{
  "norm": "layernorm",
  "hidden_act": "swiglu",
  "weight_decay": 0.002
}
Rows from block 7 of a small image classifier, named by matrix and row number. Rows with one number belong to one neuron. Each number is 200 + 30 x the weight over its row's rms, rounded and kept within 0 to 999. All counts start at 0. After the name is the row's rms in percent of the matrix's.
After each neuron's rows are labels from the 100 images, of 14848, where the neuron reaches its largest size: "top examples" is what is common among them. Only what is clearly more common there than usual is listed. The data: small charts drawn from random numbers.
# gate: MLP gate (model.blocks.7.mlp.gate.weight, 1024x256), inputs 0-85
# fc1: MLP up (model.blocks.7.mlp.fc1.weight, 1024x256), inputs 0-85
# fc2: MLP down (model.blocks.7.mlp.fc2.weight, 256x1024, transposed), outputs 0-85

gate.166,044,217,180,213,236,193,240,161,204,216,169,211,224,207,225,222,220,165,222,219,219,223,193,187,189,192,128,189,211,178,220,170,178,203,228,204,158,204,204,170,216,170,167,223,263,235,196,225,208,212,206,197,188,242,231,228,257,131,189,236,221,176,171,211,195,232,220,221,260,64,224,228,199,182,174,216,146,221,227,249,231,159,231,206,195,135,235
fc1.166,048,220,189,207,217,221,271,184,217,202,150,159,225,187,192,225,214,241,184,178,214,191,187,223,187,229,180,203,221,221,202,173,184,187,251,210,196,190,226,171,206,204,160,158,208,196,218,225,184,168,240,190,173,211,216,214,206,114,201,175,184,203,203,200,224,213,188,237,247,50,245,203,195,162,214,199,192,198,249,225,231,138,264,202,202,163,221
fc2.166,046,224,124,154,207,236,217,222,219,174,220,199,196,182,179,197,215,209,230,244,171,133,218,189,253,209,251,245,192,239,151,220,231,182,212,213,237,223,179,186,201,133,182,263,199,219,184,194,219,259,135,164,217,193,198,239,175,244,245,187,188,217,200,184,195,200,184,197,185,303,187,157,173,237,214,200,237,194,170,167,200,182,180,199,188,250,198
top examples: heat grid

gate.763,040,219,227,255,196,207,198,205,232,223,218,237,228,186,226,222,227,193,222,206,191,168,182,179,188,201,189,215,159,176,199,156,229,246,224,230,136,174,249,223,173,238,246,222,164,205,191,162,229,237,205,181,244,235,184,182,219,234,186,201,184,209,250,220,167,161,216,232,144,220,196,155,213,173,212,187,172,199,220,184,159,179,177,207,185,160,240
fc1.763,034,134,215,216,224,252,223,147,278,208,192,199,259,203,173,238,183,154,210,197,180,186,187,187,196,175,185,182,217,171,208,239,214,235,155,202,184,184,184,173,241,209,262,158,252,186,230,235,196,177,173,258,191,213,170,158,202,150,263,227,134,184,224,226,148,303,225,235,196,177,186,175,159,227,167,173,227,253,227,222,212,149,221,207,222,182,180
fc2.763,048,202,209,127,150,194,189,138,183,175,234,168,232,181,159,191,164,222,200,155,189,197,282,179,246,184,241,160,204,242,291,259,171,228,148,208,203,238,183,198,201,203,201,144,241,244,218,186,189,188,178,288,242,197,185,183,214,176,177,159,162,205,208,141,200,212,195,169,208,211,228,184,158,188,201,242,172,201,183,218,205,196,249,175,220,216,244
top examples: falling

gate.737,103,144,168,126,214,193,166,222,158,202,194,204,261,239,189,265,216,228,178,193,193,191,194,161,191,199,211,246,228,168,203,221,182,197,157,205,221,179,223,151,223,182,237,190,206,242,184,156,177,156,179,221,219,208,234,200,203,248,182,153,146,188,170,253,173,200,194,214,207,144,181,200,225,219,189,269,184,195,149,158,172,178,175,199,157,197,184
fc1.737,108,153,202,153,200,246,174,173,232,182,191,193,195,211,201,253,256,215,207,212,179,213,257,144,162,197,198,198,214,161,174,206,204,216,250,216,198,174,177,206,201,221,221,209,241,180,206,147,235,153,184,164,251,178,200,203,201,203,202,197,235,129,156,174,239,153,198,220,187,182,196,186,246,290,209,165,260,194,202,170,168,193,207,210,185,219,177
fc2.737,107,207,231,182,245,198,233,192,204,196,229,198,248,196,169,203,184,129,160,180,211,191,193,195,163,216,222,200,188,191,204,244,222,245,202,149,176,185,199,182,176,200,206,189,247,136,177,226,208,119,208,126,230,209,172,207,226,223,188,193,156,126,197,209,171,201,232,241,213,213,210,239,209,168,188,191,128,210,193,199,255,243,242,190,185,193,247
top examples: heat grid; pie chart

gate.761,062,195,171,177,175,198,174,256,121,198,221,201,169,168,198,166,121,215,201,191,201,157,199,247,235,244,206,204,190,200,262,167,224,203,260,178,167,175,204,167,219,176,163,210,224,177,179,195,208,166,233,210,204,192,214,236,193,226,141,149,179,183,147,155,173,191,204,213,115,136,212,189,220,129,195,240,163,263,209,230,185,129,215,202,182,197,180
fc1.761,057,250,163,175,189,188,126,229,168,191,181,172,181,185,171,202,208,215,144,215,191,193,128,188,178,236,224,231,229,245,186,208,217,196,261,209,207,232,194,150,199,196,194,206,197,234,193,246,226,200,237,182,214,223,216,216,220,177,190,176,236,264,207,177,158,202,196,185,205,184,190,171,209,177,166,161,170,209,178,243,143,182,180,174,204,194,231
fc2.761,060,220,183,225,197,152,141,224,200,228,174,203,141,206,211,223,200,219,182,159,244,174,212,213,181,209,204,152,178,194,153,261,184,182,211,158,171,211,181,213,181,244,213,222,207,168,220,226,244,150,171,223,187,156,172,223,227,289,188,236,151,197,202,190,167,191,212,194,236,156,200,194,187,194,177,202,154,187,211,158,213,170,170,194,221,151,213
top examples: dip in the middle; bubble chart; pie chart

gate.571,093,227,286,199,188,177,242,203,188,197,240,185,217,212,188,228,244,229,197,168,237,212,215,202,226,233,220,172,180,219,179,181,130,172,191,231,165,141,212,221,142,221,186,140,211,205,181,190,232,192,204,218,215,204,200,215,207,241,238,244,137,226,211,189,277,187,179,196,220,185,254,179,173,191,188,213,183,190,201,161,192,206,188,174,169,226,148
fc1.571,094,256,191,176,231,215,223,208,235,164,167,206,178,187,209,134,224,190,184,238,226,180,201,213,157,163,236,209,226,244,171,228,209,226,238,169,216,159,214,217,206,219,221,162,135,239,213,213,196,195,177,271,201,164,200,190,226,187,210,182,217,169,232,214,187,253,224,181,187,218,192,156,191,228,240,157,182,237,190,170,227,202,176,219,169,177,215
fc2.571,094,150,166,183,220,227,260,163,199,205,205,162,222,239,185,211,144,168,170,132,203,211,186,167,241,188,149,186,243,179,232,173,221,195,202,196,162,229,196,219,274,205,228,252,218,182,208,213,179,203,181,149,153,237,189,192,171,152,195,147,192,180,183,224,150,182,219,227,180,225,186,211,180,198,237,251,281,151,247,262,199,139,213,156,268,187,235
top examples: pie chart

gate.101,037,202,242,161,150,124,173,231,211,221,128,191,234,200,184,219,206,162,211,207,162,225,219,233,236,232,188,184,234,235,155,190,235,208,202,208,200,175,187,234,185,237,162,154,186,207,186,182,195,209,204,219,237,207,209,136,219,190,181,184,182,148,199,172,200,186,200,196,187,198,218,167,254,172,166,219,258,146,195,215,162,208,192,240,166,182,187
fc1.101,035,202,226,192,164,164,200,198,173,183,253,245,201,190,255,187,206,223,174,236,251,168,179,222,189,181,180,215,183,160,182,174,218,212,190,204,246,252,181,180,150,195,187,230,195,157,178,207,212,220,229,236,153,238,225,230,203,242,210,192,231,264,199,236,207,223,205,249,258,165,197,192,187,222,190,242,179,180,153,213,186,258,135,189,146,231,258
fc2.101,046,158,232,216,174,218,253,210,204,211,178,199,214,227,209,188,224,241,209,202,238,239,180,173,212,195,179,148,222,163,216,180,181,242,165,248,135,170,168,182,161,210,176,192,142,135,207,190,212,221,206,210,229,219,233,234,282,206,228,233,211,217,172,209,220,227,215,222,220,149,199,208,228,217,228,202,191,187,193,198,193,219,197,172,190,190,214
top examples: pie chart; heat grid

gate.13,014,214,230,168,243,207,229,204,218,162,202,227,242,157,182,199,240,167,206,217,159,222,227,229,181,193,153,179,149,207,222,183,215,181,189,172,200,169,160,159,195,178,165,220,201,185,184,210,154,162,218,208,242,166,196,251,230,262,192,186,220,243,193,226,181,183,170,195,159,206,238,167,163,208,181,235,204,245,162,212,174,191,219,221,176,214,252
fc1.13,021,175,210,210,217,173,173,218,209,253,215,189,190,246,190,232,233,186,201,178,179,131,213,181,278,183,239,227,184,179,149,244,158,241,223,204,206,149,228,173,191,232,164,254,124,249,205,223,156,207,192,197,242,213,219,178,250,175,228,211,220,180,165,221,183,229,183,199,184,239,189,224,208,197,196,163,190,173,202,160,242,225,149,177,211,216,241
fc2.13,019,168,196,242,252,156,168,249,192,203,183,232,232,232,179,225,205,181,202,202,217,198,196,212,242,156,187,238,226,216,163,243,177,199,157,133,188,222,219,185,196,183,189,269,186,221,233,161,183,119,181,196,229,203,184,203,238,206,211,232,221,185,234,208,193,179,130,182,217,166,183,194,183,195,140,184,205,169,129,145,229,247,211,187,155,247,236
top examples: falling; radar chart

gate.712,070,167,169,174,236,258,190,209,185,242,204,191,235,207,212,195,230,176,226,198,209,152,200,156,197,197,216,208,199,229,219,230,186,168,156,196,164,226,209,237,183,231,232,284,213,279,225,191,220,173,256,233,183,214,219,198,209,200,227,202,231,229,208,254,119,219,171,211,212,208,219,187,202,171,188,240,169,177,197,200,189,196,205,152,215,231,198
fc1.712,069,146,197,227,228,285,210,196,194,182,243,160,250,195,219,219,181,214,187,173,206,180,246,202,197,194,184,205,156,184,191,184,201,167,215,195,210,232,188,197,201,181,161,229,195,201,209,215,185,202,230,131,230,216,188,213,211,147,180,196,245,209,186,201,152,176,160,167,162,237,219,148,151,203,217,170,166,198,241,154,211,162,177,176,246,169,189
fc2.712,093,242,249,190,234,139,176,256,240,163,197,134,168,175,223,151,217,235,284,225,252,178,158,191,246,237,246,182,159,229,215,216,193,180,186,218,213,213,176,225,197,185,216,154,189,166,186,243,161,194,136,211,248,190,189,257,193,212,254,165,193,183,176,198,216,197,199,194,213,133,222,212,166,206,168,202,188,197,202,228,203,248,220,267,185,213,230
top examples: heat grid

gate.503,045,218,256,195,154,138,220,206,189,191,293,169,216,218,205,234,125,239,170,265,214,181,279,168,197,197,218,214,188,179,218,206,247,210,185,221,232,195,161,224,223,226,242,199,154,201,208,213,227,234,207,197,194,203,148,158,186,208,207,167,190,250,183,212,214,223,204,173,202,182,162,190,118,232,195,163,230,167,169,182,205,239,182,164,208,252,250
fc1.503,047,197,241,166,206,169,217,199,172,197,283,153,218,202,215,197,169,230,182,218,192,209,275,193,237,172,241,173,220,177,217,229,221,204,214,230,230,199,182,253,185,249,234,187,239,193,199,195,223,234,230,170,185,210,196,175,169,169,157,197,186,238,194,219,215,217,216,206,245,254,202,170,173,212,195,180,197,171,162,186,148,240,152,176,208,228,237
fc2.503,058,157,154,197,200,277,239,171,243,157,126,229,194,206,181,208,223,197,166,143,239,211,188,173,169,196,175,143,199,152,195,218,177,233,186,238,182,194,247,218,180,228,178,163,240,231,169,227,183,201,205,169,181,204,210,251,193,202,165,181,207,156,194,200,193,191,248,211,256,256,228,219,194,189,204,221,229,209,248,217,185,182,186,223,213,175,223
top examples: pie chart

gate.260,209,193,172,231,214,228,193,170,208,223,197,235,221,177,222,209,158,216,163,230,190,171,193,220,188,273,242,227,177,215,223,252,232,234,189,207,222,167,244,225,241,177,190,225,241,190,207,243,160,194,228,178,218,256,215,204,156,184,211,204,188,222,185,164,202,235,213,225,181,204,190,191,181,234,237,203,210,138,163,246,168,178,223,187,248,162,176
fc1.260,213,199,244,175,176,167,196,212,200,185,203,168,174,236,183,177,254,157,218,191,246,223,177,180,211,164,162,152,225,178,202,168,157,157,173,221,172,244,174,184,146,219,217,170,185,201,198,167,247,222,208,224,181,155,167,190,226,243,170,194,216,161,219,238,191,195,190,179,221,203,198,181,227,152,177,217,198,257,226,165,218,241,184,217,167,260,250
fc2.260,211,212,212,218,231,161,219,182,187,250,221,259,236,170,236,215,175,206,156,213,183,180,221,224,187,257,221,214,176,240,216,226,244,291,183,203,185,219,224,219,238,116,190,209,218,199,182,255,201,208,226,157,221,232,219,236,152,165,223,185,172,203,171,167,224,211,225,225,168,200,179,222,187,213,200,168,220,112,174,236,208,153,211,174,220,160,196
top examples: peak in the middle; step chart

gate.92,011,202,189,175,163,203,230,145,247,224,273,188,206,194,236,160,244,178,212,221,204,179,201,199,194,207,200,178,178,217,206,182,205,232,207,203,202,196,220,209,193,159,198,218,199,216,180,213,225,189,224,162,222,171,226,188,197,236,171,200,197,220,174,207,227,185,192,245,150,193,190,168,212,164,219,292,198,222,168,179,203,213,194,202,208,173,143
fc1.92,013,198,216,182,250,134,193,169,198,214,209,207,245,148,180,187,240,222,188,210,228,211,180,220,209,161,187,192,147,154,200,235,218,158,213,232,196,156,189,240,211,210,209,209,197,240,202,208,204,193,164,170,227,206,174,164,211,190,218,255,236,216,178,188,158,224,192,204,177,225,237,232,159,197,273,254,228,219,199,165,215,241,203,196,221,169,154
fc2.92,013,174,139,214,210,176,239,192,186,226,201,224,183,160,217,203,200,213,179,210,234,220,191,197,212,143,143,193,179,224,179,204,186,168,239,248,199,143,236,272,229,206,216,204,192,254,199,217,234,153,230,192,220,232,180,184,208,148,167,176,210,220,190,217,148,146,231,192,190,213,243,196,228,231,223,270,208,226,217,177,181,204,237,185,237,176,128
top examples: pie chart

gate.601,101,239,156,187,215,242,212,214,200,181,168,181,217,189,202,205,203,192,196,192,217,149,206,144,231,198,211,230,207,170,200,235,275,172,220,173,226,149,236,190,243,173,203,180,189,214,206,190,245,118,178,205,244,145,169,191,214,231,205,174,229,231,173,250,162,207,209,211,207,274,132,203,255,214,183,229,210,116,179,176,163,189,184,236,251,272,181
fc1.601,089,193,227,222,179,208,304,190,176,163,129,179,233,229,209,191,203,164,201,143,179,196,178,200,238,253,174,165,113,209,200,178,212,250,203,171,206,214,202,192,199,135,205,201,190,212,183,196,205,191,171,147,246,188,166,192,178,245,224,175,233,175,158,236,222,213,208,214,191,255,219,174,196,242,225,216,188,232,266,215,174,174,208,171,216,245,210
fc2.601,115,186,173,175,231,200,166,221,158,236,258,183,174,208,200,206,215,182,146,159,180,207,267,216,203,203,210,234,250,233,214,209,189,200,205,169,202,193,221,149,195,203,192,176,228,168,190,269,156,213,176,160,186,182,220,204,229,98,173,193,226,124,241,190,220,187,194,219,221,186,157,203,216,227,188,186,193,148,172,235,196,185,197,211,207,215,210
top examples: falling; heat grid

gate.361,220,208,223,211,193,214,170,257,158,225,189,216,266,195,221,164,173,254,244,166,233,168,205,184,224,230,190,132,238,215,212,231,158,192,261,204,173,213,169,214,183,176,219,202,183,167,150,190,229,191,187,144,227,214,182,219,219,287,221,229,187,236,183,205,192,207,205,152,223,221,170,239,157,230,215,223,210,229,155,215,182,227,203,188,235,234,209
fc1.361,194,192,133,171,208,200,217,153,229,183,190,179,158,204,166,208,209,198,184,222,151,254,175,167,190,156,179,240,192,192,153,202,255,214,163,173,230,193,235,173,215,233,189,198,210,236,267,214,169,182,203,234,173,191,219,178,196,134,189,186,221,167,206,225,193,208,219,233,166,185,202,158,255,166,190,167,205,197,231,194,192,219,220,242,198,160,172
fc2.361,193,246,229,230,213,190,205,220,191,237,247,235,176,224,226,209,133,223,184,201,263,192,197,181,175,184,179,210,199,192,226,228,159,201,198,229,162,235,205,227,208,200,192,192,209,156,121,168,164,227,213,197,216,203,208,234,227,177,184,218,181,210,177,210,128,212,219,206,229,186,142,201,160,200,204,235,167,176,215,165,181,274,201,199,220,202,194
top examples: dip in the middle; heat grid

gate.319,026,185,147,188,197,225,165,213,225,224,191,199,219,195,177,236,190,165,194,176,152,225,189,210,152,192,223,222,191,245,157,192,202,142,220,225,178,153,212,237,243,226,194,167,208,235,165,202,197,203,196,200,215,173,154,210,198,206,196,203,141,209,185,246,178,170,155,220,157,235,202,213,164,215,235,181,209,250,224,154,238,217,154,186,222,203,182
fc1.319,028,165,209,190,237,188,221,183,215,140,194,243,220,181,137,189,222,194,171,179,182,239,147,244,191,172,200,151,218,203,171,194,204,199,223,190,138,171,145,244,197,209,214,219,178,178,179,214,226,223,216,185,240,230,190,235,161,215,217,223,134,251,188,230,164,208,191,213,201,241,188,190,167,236,204,229,212,265,248,159,238,182,181,174,226,192,206
fc2.319,040,191,208,196,209,154,244,202,168,184,220,240,250,208,177,173,231,215,201,242,201,190,189,178,217,179,186,178,174,179,195,184,191,249,196,199,217,168,154,169,150,241,185,225,203,166,235,219,272,156,200,227,202,241,236,191,207,229,233,183,201,179,183,184,179,209,207,213,239,195,210,191,202,188,186,312,178,130,205,222,165,148,175,225,172,182,165
top examples: dip in the middle

gate.626,064,202,225,239,243,164,225,201,146,205,237,218,147,172,178,217,228,157,239,180,204,191,197,152,231,209,209,228,175,143,212,129,177,147,187,191,162,212,135,146,195,202,201,200,198,245,208,220,194,215,202,173,193,180,191,200,181,237,200,171,162,270,209,207,207,158,221,214,159,241,201,192,176,229,223,217,180,206,243,215,238,176,204,202,197,186,134
fc1.626,059,189,196,196,242,220,269,233,159,130,226,202,180,180,240,239,206,192,212,248,217,200,231,186,198,220,176,163,198,142,209,212,178,192,200,181,185,258,164,142,198,181,188,182,203,222,178,215,216,158,212,202,211,199,168,195,180,168,202,157,129,226,141,157,170,206,206,247,179,226,186,174,173,229,217,223,191,224,249,152,271,280,189,237,190,207,157
fc2.626,082,231,191,233,128,191,190,185,274,154,165,158,212,153,185,185,179,184,183,224,185,191,265,208,173,195,222,193,213,189,251,229,148,279,125,158,215,199,196,209,224,200,188,208,143,193,185,176,209,175,196,199,246,154,246,204,163,190,196,170,210,171,154,221,163,191,194,208,218,230,172,188,191,234,192,203,194,204,173,229,213,242,197,216,173,227,252
top examples: heat grid

gate.131,189,206,186,196,220,198,148,171,213,218,125,238,153,159,231,166,219,254,230,223,144,205,232,148,165,196,247,201,196,182,215,176,231,196,246,178,187,212,166,217,184,200,226,188,145,170,233,173,178,172,151,224,201,239,200,183,199,198,194,201,180,140,180,219,189,173,228,195,207,217,169,200,179,187,217,215,193,147,202,197,226,201,217,192,207,204,228
fc1.131,162,208,228,251,230,216,212,206,188,278,142,223,157,231,199,208,203,204,226,197,138,182,194,173,168,179,196,209,255,215,185,178,181,217,258,243,159,232,195,182,152,230,241,218,202,180,212,232,208,250,197,186,193,203,223,185,179,168,263,207,162,194,197,186,186,189,207,191,152,205,196,188,195,183,189,178,196,247,260,135,158,147,208,228,177,183,261
fc2.131,168,214,203,169,225,161,213,230,180,142,166,191,233,236,158,212,219,174,206,126,210,203,203,187,240,207,185,210,191,257,228,222,240,203,244,177,210,179,241,212,215,160,212,162,236,181,223,179,221,229,196,215,190,160,219,252,231,178,189,200,199,226,211,214,213,195,147,236,221,169,216,223,214,192,161,153,162,174,181,224,229,260,165,176,127,191,183
top examples: radar chart; items: three

gate.380,019,194,196,191,233,220,147,165,217,197,249,148,193,187,192,212,216,190,235,211,182,233,200,194,185,144,268,216,216,156,195,233,241,219,182,247,172,163,197,186,172,221,189,225,177,189,173,197,216,232,159,231,205,160,168,177,214,243,196,199,185,210,184,184,239,211,196,208,199,226,163,214,206,239,225,158,191,157,234,238,215,229,170,237,235,218,189
fc1.380,025,193,146,199,203,212,234,164,200,201,143,251,149,151,212,199,150,161,144,219,218,229,190,222,160,209,179,199,187,226,164,187,225,211,213,176,198,186,203,186,181,223,157,205,239,255,165,218,212,176,240,163,181,211,200,195,252,219,223,177,218,143,228,190,252,157,201,170,203,204,176,226,201,166,183,215,175,197,197,217,221,182,237,172,164,210,193
fc2.380,025,196,214,205,238,202,221,261,192,219,282,231,210,173,228,202,125,230,215,238,181,197,225,218,153,162,175,174,200,168,192,189,190,208,187,211,181,142,239,195,162,219,217,208,238,205,194,212,219,211,185,192,220,160,223,178,212,266,169,182,216,188,203,194,177,239,177,174,237,148,192,176,202,144,147,196,203,182,280,202,227,233,184,236,165,263,143
top examples: pie chart

gate.386,228,225,206,202,201,171,189,220,163,193,183,180,190,172,182,222,144,212,208,207,154,228,283,200,179,163,223,200,248,175,184,239,215,191,213,203,210,177,226,200,211,163,217,191,223,156,200,173,218,162,261,124,247,176,218,225,191,322,217,196,201,215,219,139,215,179,176,169,193,188,220,176,165,205,222,157,172,198,199,221,204,164,215,224,204,208,212
fc1.386,239,198,203,191,206,262,245,187,240,189,206,195,168,227,211,164,206,146,187,181,244,207,132,211,204,229,183,202,170,213,202,170,208,219,200,170,205,226,178,186,219,249,188,214,153,252,204,210,193,228,138,273,146,239,190,165,217,95,173,194,199,186,204,234,192,249,246,221,178,190,193,213,225,172,176,231,247,223,227,172,212,218,176,195,242,220,195
fc2.386,202,207,222,216,163,144,181,190,186,208,205,200,181,192,200,223,140,258,213,202,160,206,190,195,216,139,241,168,242,206,196,185,199,148,201,187,184,180,211,163,171,201,179,211,214,225,203,218,169,238,258,164,245,166,216,224,203,223,188,178,220,209,199,92,203,177,217,172,192,243,230,220,196,149,243,195,119,202,242,225,203,169,169,153,194,170,215
top examples: dip in the middle; bubble chart; pie chart

gate.576,156,199,201,257,186,218,218,248,180,201,163,252,214,266,211,209,225,254,183,233,188,158,203,171,209,207,201,201,227,237,178,172,235,251,221,259,230,201,226,220,194,235,196,202,223,231,200,208,156,191,153,192,192,179,179,232,200,179,198,177,202,183,161,154,205,232,209,231,212,173,229,167,213,213,178,196,237,246,197,222,204,164,214,192,214,257,159
fc1.576,185,204,170,153,235,180,172,154,218,210,243,169,163,128,184,194,162,149,239,160,218,235,212,219,193,209,184,186,163,145,242,212,167,161,178,163,171,206,181,163,190,173,190,224,165,184,176,221,232,217,264,206,182,230,208,186,203,218,236,208,185,205,225,222,221,161,194,184,179,251,167,224,209,200,215,173,178,165,212,181,206,237,208,164,186,137,253
fc2.576,198,162,215,254,149,241,195,200,179,174,179,212,203,271,218,182,241,277,177,286,209,165,190,206,226,201,190,234,235,225,215,178,216,274,202,240,223,157,235,246,216,256,207,239,185,214,219,183,185,182,171,182,204,174,189,237,212,195,200,193,207,201,200,149,216,231,236,224,279,141,230,135,193,212,165,191,215,215,173,227,221,213,202,255,195,217,152
top examples: falling; heat grid

gate.685,409,147,221,205,216,177,244,195,189,112,211,197,205,192,255,246,237,169,203,201,227,204,206,171,154,209,207,172,169,125,205,190,233,213,234,210,198,224,224,211,242,133,168,215,236,197,177,218,244,180,195,146,182,227,214,137,200,244,211,185,195,226,209,234,213,247,214,168,185,162,226,193,157,197,221,229,190,213,222,195,241,219,233,143,196,195,193
fc1.685,406,147,232,217,209,170,238,196,199,111,213,198,213,198,244,260,244,158,195,203,222,203,202,184,149,210,215,171,184,125,205,201,210,216,237,207,195,228,227,207,257,141,169,210,228,200,197,214,236,180,191,147,172,206,214,150,184,245,214,196,197,221,213,232,211,232,198,158,190,158,224,199,158,202,224,216,196,228,223,195,229,209,226,141,187,203,187
fc2.685,219,233,204,172,175,225,173,183,234,289,209,185,220,177,204,158,182,205,208,186,179,194,201,224,231,176,203,198,218,240,212,196,208,207,191,195,206,195,177,215,132,239,219,224,182,205,185,180,138,193,177,230,232,170,175,246,201,261,174,205,182,197,166,178,178,175,172,222,208,199,183,215,205,226,203,166,200,189,177,226,186,180,179,254,220,228,174
top examples: falling; step chart

gate.395,043,174,209,235,178,202,220,167,103,173,181,215,178,196,183,179,183,200,176,131,203,197,215,173,176,134,214,229,222,189,179,191,200,204,256,238,217,193,170,187,223,191,231,206,222,195,173,214,155,202,196,196,153,200,233,292,238,255,187,178,196,249,199,220,158,177,175,165,216,238,181,215,187,232,168,191,197,233,160,177,219,179,153,222,168,170,160
fc1.395,047,241,163,159,237,203,172,185,259,188,210,189,207,199,242,217,174,201,208,221,171,236,231,177,255,199,201,173,192,195,247,167,238,209,170,207,193,224,223,187,178,193,153,222,171,171,235,178,231,192,208,194,224,217,189,134,156,150,221,230,225,144,214,175,251,182,214,227,190,174,194,212,243,159,255,210,218,201,213,263,179,164,228,180,192,214,238
fc2.395,047,217,243,261,184,168,156,170,174,188,243,205,181,145,211,199,212,199,142,164,203,202,202,194,184,177,239,242,182,210,219,238,201,224,192,216,145,219,169,222,225,210,167,193,248,233,218,216,199,261,207,177,233,242,173,231,232,117,225,116,201,222,204,210,233,199,169,219,201,191,142,150,148,191,240,197,252,182,160,223,248,237,225,218,181,174,204
top examples: peak in the middle; bubble chart; line chart

gate.76,013,201,177,210,174,218,133,207,193,243,158,204,219,219,217,205,201,216,185,229,172,210,220,185,225,203,231,205,202,171,169,224,189,189,186,205,201,212,229,198,141,179,206,223,187,215,242,212,210,246,225,181,199,244,196,157,193,219,205,236,220,234,167,225,157,173,201,204,186,203,202,228,190,191,143,232,250,165,200,187,240,187,259,173,216,237,188
fc1.76,015,137,162,213,223,213,158,250,214,173,137,196,175,177,190,178,188,183,193,204,214,177,230,173,151,217,227,187,157,217,189,184,218,192,192,234,177,261,138,223,175,164,217,204,142,213,200,200,149,180,168,168,212,216,188,168,153,209,209,194,202,195,225,214,193,191,180,180,164,230,178,226,146,177,226,197,217,243,214,208,202,206,191,160,151,150,249
fc2.76,016,241,220,236,159,198,161,249,197,226,182,201,156,158,179,214,196,210,255,215,158,233,221,246,156,238,176,213,225,109,185,163,225,194,257,219,200,237,214,219,211,220,225,208,163,219,223,198,177,148,226,166,174,217,263,197,182,215,175,210,197,216,212,250,225,172,183,229,212,181,234,201,251,186,190,204,121,213,193,167,237,182,197,152,231,204,203
top examples: pie chart; heat grid

gate.202,198,205,244,211,174,192,224,231,223,190,198,251,223,195,206,275,225,194,132,140,239,182,170,170,198,219,227,251,170,238,176,228,157,201,266,197,220,204,181,235,262,161,215,166,253,159,261,218,225,207,177,176,151,172,219,208,142,199,214,185,151,234,145,181,194,206,185,207,216,217,208,165,151,237,238,265,184,151,174,237,214,154,202,199,207,181,249
fc1.202,172,164,216,192,176,175,209,230,231,198,153,232,214,172,198,283,196,136,165,164,203,210,191,181,198,234,255,215,140,210,147,211,170,207,242,194,189,178,223,211,191,207,199,225,245,152,202,222,239,192,178,184,178,219,234,220,163,223,180,171,157,221,149,224,198,162,184,191,199,205,192,137,177,252,231,193,187,205,218,206,194,199,244,214,215,172,217
fc2.202,187,214,210,150,215,204,232,174,153,173,210,191,167,223,194,166,219,235,242,204,181,268,213,215,153,176,232,250,244,148,174,158,168,184,203,210,150,198,199,210,209,225,208,173,167,254,170,179,180,256,169,201,248,184,183,213,198,172,149,177,254,159,238,202,228,265,171,203,158,158,217,279,230,138,194,211,188,209,189,200,192,218,172,164,212,225,199
top examples: peak in the middle; pie chart

gate.733,025,201,159,219,181,203,196,140,166,139,190,232,200,168,226,269,227,183,211,218,196,239,189,160,214,191,258,202,158,289,221,197,215,241,257,226,236,232,172,138,264,181,180,263,267,137,212,165,228,225,183,203,202,190,217,156,211,213,208,170,188,256,236,228,171,150,178,204,225,173,186,203,169,234,247,218,186,209,174,176,189,162,201,172,169,243,212
fc1.733,026,225,214,198,221,230,205,219,205,241,182,223,175,187,196,165,194,187,205,217,205,202,231,182,181,192,156,205,212,129,251,177,176,179,176,237,209,212,213,233,115,195,160,110,163,185,176,225,195,179,193,227,214,189,163,242,150,166,187,207,147,184,200,224,151,185,256,200,215,173,204,191,191,214,197,210,226,194,194,172,218,225,236,217,218,154,201
fc2.733,035,226,213,194,149,176,201,173,189,168,245,248,193,203,220,215,199,179,163,189,247,258,253,206,197,244,208,166,206,221,241,193,177,213,221,193,183,186,197,185,265,206,226,248,185,191,220,200,244,275,223,213,141,188,239,216,188,184,225,178,186,291,239,258,218,171,202,257,180,196,198,211,193,171,212,174,198,180,184,191,178,182,201,177,137,203,231
top examples: peak in the middle; step chart; bubble chart

gate.572,026,142,245,186,171,262,160,176,193,231,189,249,258,182,238,210,156,164,187,177,274,224,208,232,242,169,258,236,185,189,226,178,212,224,227,274,190,185,189,230,236,180,223,241,232,174,138,181,213,232,262,196,190,171,208,226,103,286,195,210,182,234,184,206,157,209,184,183,207,187,218,232,169,216,221,187,201,210,194,255,168,195,231,222,188,232,197
fc1.572,021,187,161,190,226,170,239,180,268,152,223,206,180,234,184,202,231,165,283,225,219,178,216,151,189,218,171,225,192,151,162,219,234,193,210,180,242,225,213,197,173,187,248,187,181,241,237,171,204,271,192,200,198,208,159,140,257,197,224,188,170,157,171,217,210,224,211,224,199,241,212,186,212,235,206,197,208,221,227,220,203,227,209,161,173,169,192
fc2.572,028,159,211,216,204,238,238,178,238,222,271,239,208,247,255,183,164,160,216,212,234,228,217,203,232,201,223,256,183,174,163,160,218,210,256,244,200,200,226,181,196,150,203,196,214,208,191,209,211,240,196,181,219,208,201,175,132,128,234,202,179,174,169,241,194,255,181,196,159,177,256,185,187,176,200,212,223,211,163,251,205,194,256,179,204,165,199
top examples: peak in the middle; histogram; kind: bar chart